From a checkpoint of a small audio embedding model.
Model: depths [10], widths [384].
Training: normuon at rate 0.018, batches of 64.
Rows from block 5, named by matrix and row number. Rows with one number belong to one channel. Each number is 128 + 32 x the weight over the matrix's rms, rounded and kept within 0 to 255. All counts start at 0. Numbers have three digits each.
# filt: filter width-3 conv (model.blocks.5.filt.weight, 384x384x3, standardized in use), inputs 26-38, a 3 kernel for each
# gate: gate width-3 conv (model.blocks.5.gate.weight, 384x384x3, standardized in use), inputs 26-38, a 3 kernel for each
# out: residual pointwise conv (model.blocks.5.out.weight, 384x384x1, standardized in use, transposed), outputs 78-116
filt.75:114157167163151128140104109150092103114095105121087113144154103176167127147100083168161145189152132151178131160145132
filt.76:140146118142130107149116106148169155090104125130099108142144132111108170141110150120132157157173142144164178150141130
filt.77:169168119139163139044102145097111167197192132102075124127104111097122077182138147202151130133131133106107165120143119
filt.78:126130062175201168187151142148169129140154110106134129152145170125164151167145098147161123150077135184150179116131104
filt.79:085091093146132102149153156127112078105119099110135150105115100109143099061111138148108130117125117197173151122152150
filt.80:113143154163139086106115115162098155141088109084081161097125117104120083123123188163123150147142194166172153132155161
filt.81:062131131087118161130139095130131103097116149130128116133123135119103102126155162131106147184180172129111127117161149
filt.82:117144146210167093101108129138150200135143160070132087123105165093117102141132129140136174153154141130056127124132212
filt.83:173117141117137177063125105147130185071049143133190120061128112117146139183124126136120169145111173126120192094113121
filt.84:111105094118101124081162124124136109123128111120095152161169101112113133143125122115148123157157148112173141122152154
filt.85:143144102144130124112168151118130148112167119122102120135131124097149138111085136099162138148132162111099096129127162
filt.86:081122134154161095118133169255189201113107133173187138095195203129144088171153135138109060116139158140177126111168157
filt.87:201103086167127137190139091182124117087160149159132146121092098154096143111110108088113107090093147135145098057097101
filt.88:153099145178193190119069122186117072105112123174142162082115175103104153105086126194170189110100102123111061097117092
filt.89:133205172127147198176127164167101084123181159141141134168183100130114113050113137137068064089160123110143138097127146
filt.90:127153111089122117157128080145126131116131139135139167148115102148142105135139138081054131134149188104127107153167112
filt.91:066090172153084082155109124177121151106069128168141152146151159123139174082128152162143125193182125135076115177140133
filt.92:076151139139111124106110089123098181180142131169099126092125084159151104180150099112166177130136126192124090097122138
filt.93:099121130155125081200157098163118083176145151140155089113098084180139111118108110172106143146103138123126131162113111
filt.94:129123156080091148099132145125085066120123099104134137136119137186138068097164130155131107107085088061115152123158169
filt.95:159158120181187160088135089114134099109144149143080106122166130112161144078108129079101130143114114117113127114164165
filt.96:127128134094112157112133167140208149079115113151145198173156143108143117131091123142119116149143123102119135049100087
filt.97:130173134146127096097131122145129096165142123132102073121132146089128071160153144147107152112140121147088121161138137
filt.98:089093144133127055129129074119131103115128136158152177148148134142136078080119166126147092145183130108075085156161170
filt.99:119117106142139112169131111156158107100108148086112129095074080094112099168140071137173131135129138088109080177178113
filt.100:142105091102106137110082137143138152104114155080109106165149100146147163157104105151168172097107133146089147090109124
filt.101:107094094118080116141112154125110146102088139215185090154160179137142126078112103084133133161183126084073113127121139
filt.102:137121141132153182134154098154128143189170131119137120130169162123123039122109150075061127147115076161152141111106081
filt.103:142123108151107085123124130091110119157150157180149112107149136125120134108143135150185182120113156163151131092091101
filt.104:136099114149146110086143089139089143174155108141134206127134089092143111100105062141154130094110113182099140139171165
filt.105:115150081074131085128141134158148084151085124185158157143142154187171150100132128169138118103108104103156156089106062
filt.106:124116126109154125174169154159153101173081141104080088151156139152165151164178108118119085115066097118151166147101105
filt.107:130167132169164118140104101136133127107164170143123101196148127160143098116091058047105115153180132103151154118076166
filt.108:178155131144170143176154114155134128147108122137084104173166152139143180063093118142140186162128146111140126099130134
filt.109:148135162112126132148139158173179097121155159120079134088105146113086098085141106115138147113133102124096133146177151
filt.110:134081110080109108163144113086086064163152120203142094089150145212220142180189175182088140176127126047079116077070106
filt.111:171154185087143139118167169118102133168127174094128115142118114091101157098102162172178138153112169092127113114084172
filt.112:173142131098080098149165116134125028108113082133137128084095129171153122107108087118110094137165200130134102178162148
filt.113:099117105161113125080060111179150145148154156138100074083080073182118094099117097136145095163142125151132177140114131
filt.114:122119125124143149125150100181126132105143148117091100154120111134145150189143098143173167145145162147115110123160148
filt.115:133120138115127151111105163165140154136186128089148103098104120149149060143133117057110107084095123090137126135141137
filt.116:136173107108143077142123155124148112111070083074111127152126104143133157053110121131117151119152083138085100108107093
filt.117:106090160091123123095162140101104160098163136123129149126141138133143114133137143136161119151124079134120141148114129
filt.118:189163110148125207080152143070083107090155194114106077119110110096060093155162105187097124100127105115207081132106187
filt.119:189141154079074124133145073114150167142154161171169184162147123092109084104109151076110114094091129128127078129164172
filt.120:146117140140081080103124140093124114176201167080162150106126136146109132121129101144093101111126149112123078143124132
filt.121:123123118112162088098116130145144068144169098131104150103168122100120125116114057148153145136130065084132106078133121
filt.122:115151154094095119128169121154138100109135076099151168075114157119139134145100119132123126102104110174170087146156096
filt.123:192197180174183120123116128148119137074147100183172170109110088162141138102163148130123109139159064100167177112144093
filt.124:119131067137141139118144132092056076178173129110149172088088135150137158095118124129173139121140164142098121138136118
filt.125:113131159103124175127112154122139164131136123180103108141133181148135131160168170140137086150142129143119147130124148
filt.126:154146175075129147169110125122120092098146124150077166107137158154159174159171164067118164101123126113130109110122126
filt.127:127147107114123117139155179120125135116146117190151137040071111065088140149151082131140095080081128112101117147184143
filt.128:092139185098062109087129164103139156194168121095165129165136176068134125168148103163134142144116150129172124198167117
filt.129:171155115119094124097102110129104106124105151138122150131150165100108114132119137150136161133122133127122133104098076
filt.130:138048087099076143147084116111135122142139142085074130104151111126123113162140107163079092100107099144086129136119137
filt.131:160184177165107131111103143144135104125144079128182137156160114140133128148143123138091065126105102111085109159129124
filt.132:186169196113107159118128172095117122151101140094138189101155175099143144112154157129101153154164101133079102120116155
filt.133:093126135136129112144125133144160193167124124079130104128109125073071123103109100178151131086124067147114107131054084
filt.134:143089111169170126115132133182128138151160058085124156160115060167172188112103147187144121090066152066048035111139176
filt.135:184104106121123163182154173146114115077136108151148145115143189140090041172121193115134107109088079061134091094102092
filt.136:163128143110099148151059076135128159152177124103237138136164159091155144102127135120187146151161207148134107183206195
filt.137:125135155093112148110153165087135085090107109158103094081087170130130132130147124124112110175174149126177184105148112
filt.138:129148153164077085164163153101146149121146173167079092154136179110130171127117088134129161115135048090168131127139094
filt.139:108129077109126145107114104104091080179142138160156124169132129201149165105159159156169194183165136132140112154137198
filt.140:141141094160123170089141109135115125172126106131136118116122130029138132142089143136153153126145132147130095053135152
filt.141:144139129101094102202187154129127093123116134171177145130079134099121155172132090137126094143080110053100127133138109
filt.142:173139160139139157094110133128149182131139139145153175111116113147150165108084053123168151172148158216123186114113098
filt.143:170133141096127080115112133136119099129101089155118126117147117151155156147074090100140118115156137139104073131115131
filt.144:076147071156157082190133107134066116118092093027068046130159076113125126192167170119138152148161122171157109115133130
filt.145:098127135110153126109095164121107085090118117152139180140136107131116111127068051168179120138192161159117135132119113
filt.146:114160112118115085152127133175114110132156109141093141109098108103088113128161172123155181172214143090140092114132115
filt.147:078089128169120121132128120138112099174179151110134175121108153076106141110106095152137088151118125103096138118154130
filt.148:140140159028082078134142157079106079177173130130137173138105141078070079156154178174111105122150140149109145072117088
filt.149:117114126159129186126121156151163175056102125136178204121123145146148182127121147175181155176140128171148166097083132
filt.150:116077074183134075136104071118129142087077061125131156133138124193146150152182113156149089141094101148135187139107099
filt.151:126157186148165149111131158132100153160166167152149139143107102151162150146135095123106140178161117101137130180149120
filt.152:131068092136100137114096037123154146123106119112085060117111082086103090144162147152142169130098125123099103146124132
filt.153:127131132148129164126188137150148144150180125118148150120142157130137136130147133117120170121099144173136154145154099
filt.154:147143131165113142118108133115127124146148148100101075154137105127121111145153111103115157114082138149185150076083107
filt.155:133141130135110122166088137157162150138108113131175141133148156151166154196130109159152106150157100119094099129112103
filt.156:147130127146182172172105125101097095075131146138087106179159179144111126169136072105141140156148129130085084102097103
filt.157:083099152051127093060122126095090135085122129119092096120121128090128145080131170127076086094140064062119149085113160
filt.158:141098120121095118097072047142123066090144126100125188108141117132124128093185170120156134161162135113132190138086148
filt.159:144139129129132100138078081128158134164137096164099156112133146142145177089089054125150138123132087125088138098096076
filt.160:160171155071083022135158131163198110153125108167109127122172098102141167165117114180124071107200169122123186138173169
filt.161:127133139117141067075108108084100161135102081177047094127135139124127141141141157102091081090096083138118090130173151
filt.162:180166156082150143114146143088127156143120123101066088126124115117141118142105109107128127100114124113123062119142096
filt.163:160148130107032129209191149195124100070107132090125128126160180114143178179137116050088125117148123122124135141145161
filt.164:062122104086153122093145190121123116176093086101104116122122144122111137128091088121128148141138102139129099189156072
filt.165:121124111180115112168161140165157155165117156155157109167120162180204123137117101172124131098080152144128105157127165
filt.166:168121134154123077102095103100148113136146095136163146128162161130152179114096091088136049170137137147179053110127109
filt.167:090105144147095123140089036151154149129115115121120077123135148085144185185154124126109150139124154061097175147113170
filt.168:139176133143124096126122110155111108156185148097037107174122090111097063134121140106121095146112110139168115152183110
filt.169:176107118130207172129140105092145099146169145154206155122124096134149140141139102097114089198116142134119084115135117
filt.170:129127114106102183061100072080094107113088168096158138102148148080138168126097109091131129085137175158125127087143129
filt.171:136143132142137087078125175077115127111132129120178147114098100075140131131134163109085144089080169135139162100085103
filt.172:127114135121148144148110131176096127124138109142119123103074081155122141119129115192162173149180167170107067117094146
gate.75:176128139176173135103109099135116108141141157192187104133118135151158189150118135146165173115144119110129119142158160
gate.76:120124126099104182133089085072140128149128149126109113128108063100124144170127083159172125137108110108112106103098080
gate.77:125135143158174158133145143159145127161140127136153168136153146130139175097085100103071105176155138143101082148158161
gate.78:117115118121134103116127149135119138188191153121136121093101101102143156185135149128156134140108106109127095117113137
gate.79:093056042152099103112079117116099123139118163043143203159116113143173176144065095098101108104134125078121165131121154
gate.80:154150156132098137161127115130107085131142098107119162146128148141136124129139134108107164133144123109111111133176151
gate.81:150141151117153114104146170110092134133117140103164179139127120107134135123109088098107100130151123171188121155192173
gate.82:107078134202140123137108158144088081222168128035140116105091095157169160135104092057123168181130109101092105088118073
gate.83:185127138121140151177172100172117093095152127106102109147157127116087112121111128123110140237150161165159192186116165
gate.84:119090114155131090139122128167112088113105173099143096084109113118111123130164191123150149172170116083135155161133167
gate.85:119084099130120139137079128111123135106107113147156136183165143206155141094088109140155140138162163165163190135133139
gate.86:069085100083155085093081025114099082220113118179173177101155185142093123120156190171088121196175146074033060144140093
gate.87:174145118166165133142098088179181167177157144123146162152157112176161127133101136085127177114107109169138164133099123
gate.88:144090097109222127136118141145187156039104154116186123099073019119126121155139098143171139126127160151196180161182150
gate.89:062072101121140162147169177132194137154074130114124120139146139076131176118108126102130162084100230114149106134133141
gate.90:099112136096153151162112131186117099165175153106081087100123139164169157175191161128132126151132124117136111101079103
gate.91:127140147169133090112128108086073129132132113174138089173127081171152110116151163157151144076065130169173157118078050
gate.92:096151143126128163084098116131125128109108160128159108107133110130128149166138150131118105117095138152168121112164200
gate.93:110121122145139147126117119084100135153116138108117113098089114108146148112128138150168165158142122179145129131118131
gate.94:098100117110121118154190167145157134185202193108107131195161154153121062135096099116086123098120134160158144098109131
gate.95:121169154095118148097116115097132080110086106152073094134164141158181189101139099115125112108174150071102119106114107
gate.96:165121121048096123173132181149131102145126084173194127136128172171211118130154179109182212154069107101078158138113154
gate.97:102142167104112150164181179140147135146249173140114104122085164202120160100159133149123158110079070114075111085086099
gate.98:116151182096139193204174172103076064090168165053106089129146171143163168104120124171099126102099093107129155131155182
gate.99:122140168125116151116147127109115126130116077158066121195187196143140117156170163068065099121135135154123136108150148
gate.100:135134165103120113131126141170190174153157124169228132087129165128145150114133130137145168155132120134117079125093089
gate.101:090143151128129133117137124097097081110083100132134119106157154081097105165164111110134066160152107133175096142177142
gate.102:122173224109166161144110097104100151101089102086101154093099118090120114141090123142171157187162097123115042111143106
gate.103:117120100157163114218207144124157134090106126148115121124124100158161155159128146152116132137095060190146149135120124
gate.104:165163181120150153110111129127152120143153182151134116117116143161128152123108153119146111132088090099145166159147095
gate.105:187140173159183154174138111107139105177125138129150160144114083133111122109128129150137127118145115176150166152132098
gate.106:131122108104080037104099118158157154133143118077118091164136153155122123142128181104112084136116164086139168153177132
gate.107:117091108098085176157177123120120119101089088058135115111128132119103111091169177102134132158116094092122135115114111
gate.108:063136151077093053169136164165125150154158183104118132071097144121155152185155123187142127083089109119078132087089163
gate.109:123146141153085109121137065114102115125075054122076012102118139166147134135130147122073146139154185139103108166110153
gate.110:152162126149154142140154144101144130129138134123121098146186173141143149182142118157148172152108132144130139085079132
gate.111:089102164144169162098121045116107126173163132140180134169141109136125102183118084098179132136112110123124122168133105
gate.112:140124129063053115208141170155143178166132122090098114129149096132107150090104148129096122104150133164117146133151192
gate.113:139117088113131147116152117144111125116085129126172139109100122128102125128113118087129149147135164168139134102116134
gate.114:129133113099125088122164120109141149157131124088120134149162179138160136142171130098143149134119112134111122081109110
gate.115:121135117100102079164120142082127152142142118153120164041082130066084157128159189137118120135128101157147169098125132
gate.116:122125146118175168135112118140160128118134141098119130100116091123144128185176158099117148154169145176181130119135109
gate.117:137115101108092103095146109103096103131189124135086107089143187162153117132114106096121127114089135124142146108118153
gate.118:059115112141131095146210130156133169153144137081187164145106118136115133087090102139125104181156131139161124123143134
gate.119:180178127088156184181172115136087061139130142115104180140095100141142149177172170057086112143163114130134231149120113
gate.120:106089143113113118162176107160113106160152161115135064165119072141073091096156153126130055228196097172141142162183187
gate.121:102131176058126163111133102108126126155147100100114100138109097099103115136104142093114090099138188065081121130145146
gate.122:126144158174176162168137126150087117102127146123101097170168166154146147110106107093119134100150158114125150120144102
gate.123:164118135127089150158123175087128127111145148143097148129084087091052082115091111050107133136138157102055081148178160
gate.124:122102103156125123140154144165122165149116128073142142110129156117137133151139115163114093154148175125135121164149109
gate.125:109142151125159150101134140132152178156163141119109061128141163127156171124128126153156101136135147070094118114082145
gate.126:159165093097128114138143152119102160149137145072060128100142123163189195143149146121117136106100132163144084136125146
gate.127:142138122135081093142105077112139100174169180150164129136170120185198123129158159106153108090102154075080043135152177
gate.128:130171159111134078116111082116133133115110108139104129135167191135155179126092130114091122099143134104145195112086090
gate.129:097095116152138186129105134132113125130133105131132153116138153156164155165160146105077093129133107214182167093089124
gate.130:094152156156135162103152179142169125161149148143131150086103104119119149142121112114094113100133111111120217137144164
gate.131:113155114065047102107156133090059111155170115082058055071137146176145110093082076108137112069104170138107135134124139
gate.132:146120142129095140162122097137064073077107166125142225157138129141137126144132131129122140126106103140130078127132140
gate.133:131089108115097108073089180044086122158132125095121138169124136173154183175119168131171145107084063104134067139111130
gate.134:131088094132137086175134135120128155124145152167138145089118098111124099168171158188129145105095132157172129163167103
gate.135:088091113123142169185129126139161141123124153100098135149138124103153125137081092076119165150111148162124140129077092
gate.136:086065073130119136104117104164154167103068107132118131094065095104136116138075104111137171106142171112112096119124155
gate.137:150132146165147158154177140144125136126122132129116126162135108171134133180172138124124107129160163127139169138147155
gate.138:109129137105129129147135099122098157156127142151135129162128150119112145183160133148150121100089092184165136138130111
gate.139:136096112054074117118117115135130047143174059151132134135085106093093115155176176106133123175186220145084094095108141
gate.140:103127155175128183097082123196207153138134097071102052146105110223186159110101096104087137106109078133147130209173154
gate.141:129136154143076133149128173151138128139130082122102106097122197119105185133173138116133137104118133123116081129166139
gate.142:157149115145136137094074107116137138100116087157106091132110134145154140155107136173125166098189194145113106129102128
gate.143:132112123142129102210171138200142136123100120139129128155157118126168139141184144160165162142143154113125105150142126
gate.144:106133121109126148129154174113152166130159127164128128144134129135118156152103108104079095175119086092144170099102121
gate.145:129096136129153139161174166103117117148135089141148131118117124155155108148145167149160125149150186172166226117136124
gate.146:135128137129134144113119174154119161141172174118142117149144129180166169126160163131172176130159140121071068139139139
gate.147:146145109102097052201159092161199200124173145129184140096072090184187187161167134172179147156084053191122116128087130
gate.148:108090109128149156130132152134154193132108094135132179119128178124135108109152131148210164142182167071080068110139182
gate.149:166127147120130159168126129154128125138088132181076082132144117147131110101130121085125166130145177126110156159127137
gate.150:120124135160174142088131164168186187139175210102110095118144152106090123151182221110124160177135131152150126166145174
gate.151:164113108127162127163131135102047097159136118140156179154158164159176063118076159173159152159175153053096075167106098
gate.152:127140149129149138124123119146163178143120122128140120139146144100148136159099076070079099107075073113079119141128146
gate.153:142121089120116132158087112105109150139151163110097056175165176149134132192130145144116143130124156123100074115129127
gate.154:176159050150145144085161181147079084098084068164212178148141126086135145087109138149134236158104155131102102130160184
gate.155:187152136131131154161144120110115095148141158163166096128101133158091093125112084156066069115136133101157179128135163
gate.156:127126130141120131115127123138133129191157167101118113117129135126118148160148128167171188142141124098076076126115132
gate.157:141134083124106067148165173189145174210188148125109110111157156169191134162146118119086109119122155113129140146142141
gate.158:124134140159116122163147121124117086111101081111106096128122108152141149162188131187167144152137107147106149178149147
gate.159:117140115064062046161121046137100175143179183041120120165141080177180200166188144138096068140129156105099049172145133
gate.160:138156092097098142157162133140141098163156122112137141171164181119143182147158147099101122133128155153125103096137115
gate.161:061110146124091166107076090168172147093105154137208212109122098068126116088056068161191126138166172092121159153105125
gate.162:146141103156131141159144155157124118080098145182102152124141153154119115119126160188147130143104111157103157172149123
gate.163:143132150140135133146156153126165131159167151122065057129126155143222188166120162090153159054115171186181150091095068
gate.164:097114128155125071167132126117083149133146127112126136170184134122120149200187169152114142139128157085094061067092138
gate.165:123147143141132151109179096114134128131132185117108105135144099134140107131137158139133112084144120030061066154191145
gate.166:155139133180137069126117118161194134125175131092114126156164124117126125134117089111061114181138143134143151160176116
gate.167:115131133092099089112153180147187145113099075054100090157167156154123142121138143104124069147166182189166167127107136
gate.168:072021046172143164144123137086134183009060079094104091097091106149119079148152089093145135088045125106112167159147157
gate.169:183128109147108138111143155199148142165137068139184107169185109096119119223173118102086079140106105177148127143151133
gate.170:141138110137118157139136139151094078117090105095094058147166153111136154131155137116125139141142121133178142132124149
gate.171:146120118101090098158117122154125134108130069142129151132116129128161089184174135094098124148064111094105154100083093
gate.172:133119178058069108150159121175139121153093110142074095137117146128134148137096099098092113089106135165118137092100099
out.75:176183101206120085141113205149112115147216171156166108147076062118103154082127163120195174118093139087181161132095087
out.76:099092125146096139140099090124111124137121179114060126117179176083103132102167089053128100160194092162103167064130128
out.77:138174078079164082085116144104122154111122146105062115132124149144144116125121141051105187113104114129099094120155142
out.78:119091037124183095135128099081146142081121113162140076108113116138156121070148168109117121118154090123118166137042114
out.79:148190092092169143125117125134119139192137144120105127149097110171135130118092172154169144107134122153162168190097151
out.80:073104190196159168187131127134130118075177116138220111096090051150148118101136149120188127135091207115148178116132162
out.81:108190100153107244137091118122087152166121138110147179164154110105086135099122088057097117102107075084127139165127130
out.82:138178153057122113119146141163127130154067118120112113148123169133159172036069079143186147115173121124127124118102139
out.83:179100078175158125101129117135128100140109115106120122122160114125119083198151123169095110134137189114124112108145092
out.84:147109128116151141064143113088165079092110168123163105151116097127142124169108136162125124101125097113119121170108111
out.85:072178061124135179106104144098140144136121081149114078146164122155155105194162108112149164063146150147106235105104130
out.86:130117132163160069200137134139122136146154106136176126118070126142128137085140159138123111130158090102158153095157115
out.87:107186160159162126130119143119122045129041096099119148146142120143132091101169118119126096136089152168084171112112146
out.88:139105116117164152180121154117126100103066087154186111102158174145136092182086126073078097127127075107194103104111168
out.89:125083128153145105059101131163122148084108139089100140125149086092135111073112124160113097105170147157185148179184104
out.90:078102091145164092122144137094096173084117159134153145140135156099132138062120090142150113145131131128150124166115156
out.91:126055078158128144177108137074128100073168127199101197108143094154117137153161148135088127106142112116116089123141095
out.92:185109158152099135160173060155090126146181186147108162146098089154153173166143095084140046180202085133174085094111162
out.93:145137140135176127118162093131142125182120106120101171126130138154129153084147140119140123131149090125117213107101105
out.94:111138163062128111115132149129132162097184159155099096131125112125116156082100183148091146160091113118136099098193113
out.95:154095066112170110102088129104117154072105136111123115138161077134122125132088131149105123131111191131167112103132151
out.96:137150129082146127116135099119097052092149089168052116089122103169112132222119078116143141142137058090183093112159136
out.97:165108135118123128123115126124127108031030079107086157114135135149129091089077139169138118111087102106156163130104148
out.98:143123109114145185154158123092115186122178115123147149114138100127125173147148139127159135114127095131174223152120165
out.99:132144148073116175115168137143127138158234179091090160131116125141096135112078111101078108135119127126161140141155128
out.100:095073176113134091148160132141089123172223128180100147143148099128126147156131169138205142140180112161138169114096106
out.101:102196106151079145149131098128133113072049137123136080133163142150148162055157161125110095135147131147101129165077136
out.102:138193156142075155135095120123140150131119120128096125107102062185136151150126107145104153128138169165121051119113151
out.103:140065075170090146115121104100130089132135086158182119141160138124185139128146094155118112109099123161135172114111135
out.104:088172107159113137046123138131103121155129059086167135126131118098108097136129127159172166149127193121124084165105140
out.105:140152074096150151166174148101121134149087138130110142110115140126131139150118102111143141167093121127165141112128123
out.106:162103112134097154143121104126109122095244201108149153086072087138145119150107127097115107173151087128146105065090163
out.107:143118063118087111113108083114124107137085152140112100127157100115133083140131132071182129112130107165116061138105120
out.108:099108206073084128125152124130144099151168130100114149115091185096132121141138140113147178134189138137125128106148097
out.109:167136114167103077112139147182110102150057077146112212143126152105141105116200111106079125152104127132080162148072138
out.110:084146090094155073118132105111088171137140111107181109147080103096131105126092147136184135136098119111124136137114133
out.111:122157136091120188151120095163122164154133140105117127082141145181139155102145093081103097056075151141110163141121139
out.112:126170171134128135140111120148109171094184111150156124077104167106108109143164159163093125149054183142155184183112136
out.113:107115088118119168061150195138149137135042120099137130163088087141142090119069142134123172176155124129133099174099130
out.114:060117118155121131103109146123160135161093184129115186080159126143119139112158141146124101087134091118129124119159130
out.115:143073176102105123158117137145163106116126162116186111146117119143118127120118107071179159079124116115144127099135088
out.116:180086145118123150087157136103146121091146164137164152112116134119094141087099116147149128107105154119118135113120156
out.117:129085127110146143103126118172173187162202160126108132109133134140130122189165114151151056146119121164102119105162137
out.118:122098115142113127148118129161142168130087093078158112158165145093105131076114128176172169105128100131136150084165108
out.119:172133075132153067141145133109146133141124163153103088053113189130104172126111108164160142095150110131118066152167090
out.120:161108022095123148126146143129134132164103131142139119184241173140121112113161120165073097067120080181139140135163107
out.121:152102128128142109111138160136178164130122100135082109084170137159146121164115109105156152119169174132136152100135141
out.122:155129127143123076156156103137137158101086170188101110136110141135155120185134096149114094117075049134077130090105112
out.123:143144119130148213131153097128083117162244086175118055166201095107161169146118176120125098137201145139091174146149113
out.124:134139099139143136092126132084109069148185141129095115113147140129145147160144131145187168123164088110172157142120170
out.125:117157140048124099062113118122134117136212115154119121079133126121119124183132167130146110141127174108173166139145128
out.126:171119108122170106141121123145098129147115112104087078145078126106149159170135159128121131096176148147108100084101121
out.127:146095130074107175101118108141150089152075170152172133108108108167141133121126168172135136124092109147103122143141119
out.128:081116095147143170076118121120120153190201113110087143152137127136141080088144091170126182165121088122097155076121120
out.129:172092135158143118167126097159096136125096168136206177083113115171143137062149164132122150094103122120091116165122122
out.130:168098094087181155155084140128142121180154194159123121110109117147140097175160179141149132118148142098121149098110118
out.131:140133090143118140190121149109117109167132081135129082116113160091089074039119097074116139099084092113117060108121108
out.132:113144153156091175118104111130129134129182112101085084153109118101121168073051059093115075152136087119106145174128112
out.133:123102117071149143102129137148112117139137199104058139136091111129162117131099131148192108144171078180087103124109148
out.134:169081190152133116077142113125127139173009092113184146121092169160178110161154098107037098113107124128138122123172177
out.135:067182161103111111109107167124121098144195121095188100098115134131137214139131082117210099153089101051148164098165104
out.136:043122133124085161082148151117151141145066124129155122109125145110124094067152139157177069130100112137137122135142145
out.137:149052134086100096078116155128119169078108117153124175124124140146084057131082127153151114105061139128146079123129113
out.138:175121045185137142118145109151159174108087162115096043093120091116128144107068144074149029112137123145187162116120134
out.139:129090092122182103149135071153112097105159098146099137158117066135110120157135144146094113113109141145094105091121145
out.140:078133082129128135151124115121131111069170126172181123147124104108111085083080149115187134131143134104118152123180140
out.141:174137097083112058080134114074118152131121137160084096167052122118134195086135136099136133109119159118138130135100115
out.142:110178113145133156022135137132084078162174155108128091131108102135141096119070110163121155101151120135174081153127170
out.143:138077088158172122132124099128116178164188108115150096158124153188106157104133164119096173135180166142097159141190098
out.144:177131089143146121126123117147095149088207080153145180115110078139145175097110120122155120081090123141127120157143087
out.145:137177135093167150077114124132142117083122136100137169176161136076134172129161156164130064150132145137118110105156180
out.146:102181156095096190128141142138123131074097177151175188154096111126119151166131116090163119078102150135162167071138138
out.147:179121168143174158161148156136162201159134123108060091160148102156150122165148116141129146130121130176081224157106128
out.148:187157181161087147182123113163136150157159145140085121176130103115099128070135126104158118131131075128089151134133071
out.149:204125149110094130158181125117109160080234116085138106134216108111127152155184135100230141128148083130143088141115130
out.150:159096151127118083157143114156132121116157076153115117090143091167140111128149104172081130192067158109124173089188130
out.151:124192150119071131160131097135145121111145083122119209123158139116130150132109121127142185118096125112119119111117136
out.152:165171116164142106111167142126137152090175135161111059104145078026109146161133091057077137168142098131073100107091124
out.153:104145150139138082073100116166103138149036069160132165110112095118158145148158065075138143119090131130106152120129127
out.154:149143157073118137104139116114128104097109115180094134141095133100115149069138106096158133132121181150141083171141115
out.155:192167120138119112163104110122125097163148111187183207122177185136129167155105143066045134098123108122167097097123078
out.156:192104169126084096103114166120130133164136145075151115147112146113093116172181087124137094174120107124123126138162165
out.157:172168130146133100035119150127117101114178157137142093137126181139154098213122132096101115152105171094110047140119133
out.158:093130116078130096120104144111133100110082117115181141139137138125111143115096126093116088108113081140125138164189119
out.159:163120088141110171172103101167085132107121112094174129162112036124119118101104104133135198135136134157138118131115123
out.160:077167143133173116098142169132126112168100124113105122101089068142097098136164106155086148105203086139069087137126103
out.161:092122145090146227139098104170138089096193158131030052215106157135129105148133105159143218039187129117178199110139117
out.162:106169130130109119175117122122154127065089138164086149135195134100112099135125176084111150140128167109135185126105165
out.163:136162122168136176096131131115134112081107150142109105135142106124137107174150102142163160124075055124133095069133142
out.164:055044088088090081170168150089100071151158103122107054140178114127143115165098053068122108144124108159145142130115143
out.165:125061134199149201042116136153195200220114077131204123030106115126146092113099174086098179169139145171073146083105086
out.166:205069106132146140119089143161114091047150139109150114091143120083104185159158140115099092156108153126077192107136117
out.167:154154159137092097161138091105112115111175104179130140082188137084125129138084148165040116097170134127102142107121074
out.168:176126115145061110158125129157114176101126115152064157117095107105108092133114093086089135157080156108111136114124118
out.169:196125123178122095120146116142122131174163148144114190128117185176142151114104125139051113142139137094204143174122119
out.170:151193117186124135124104186140159169103130176103168121126159138134085152104145118067135105088129202137133144144135145
out.171:156087131150130139169130157136101169128130171086083142122178126117139086088160143197121108086108130134115143150118145
out.172:124062094068144139153112109100118112124098170156169107160204149067119148106085177107050141172156080120126086104151149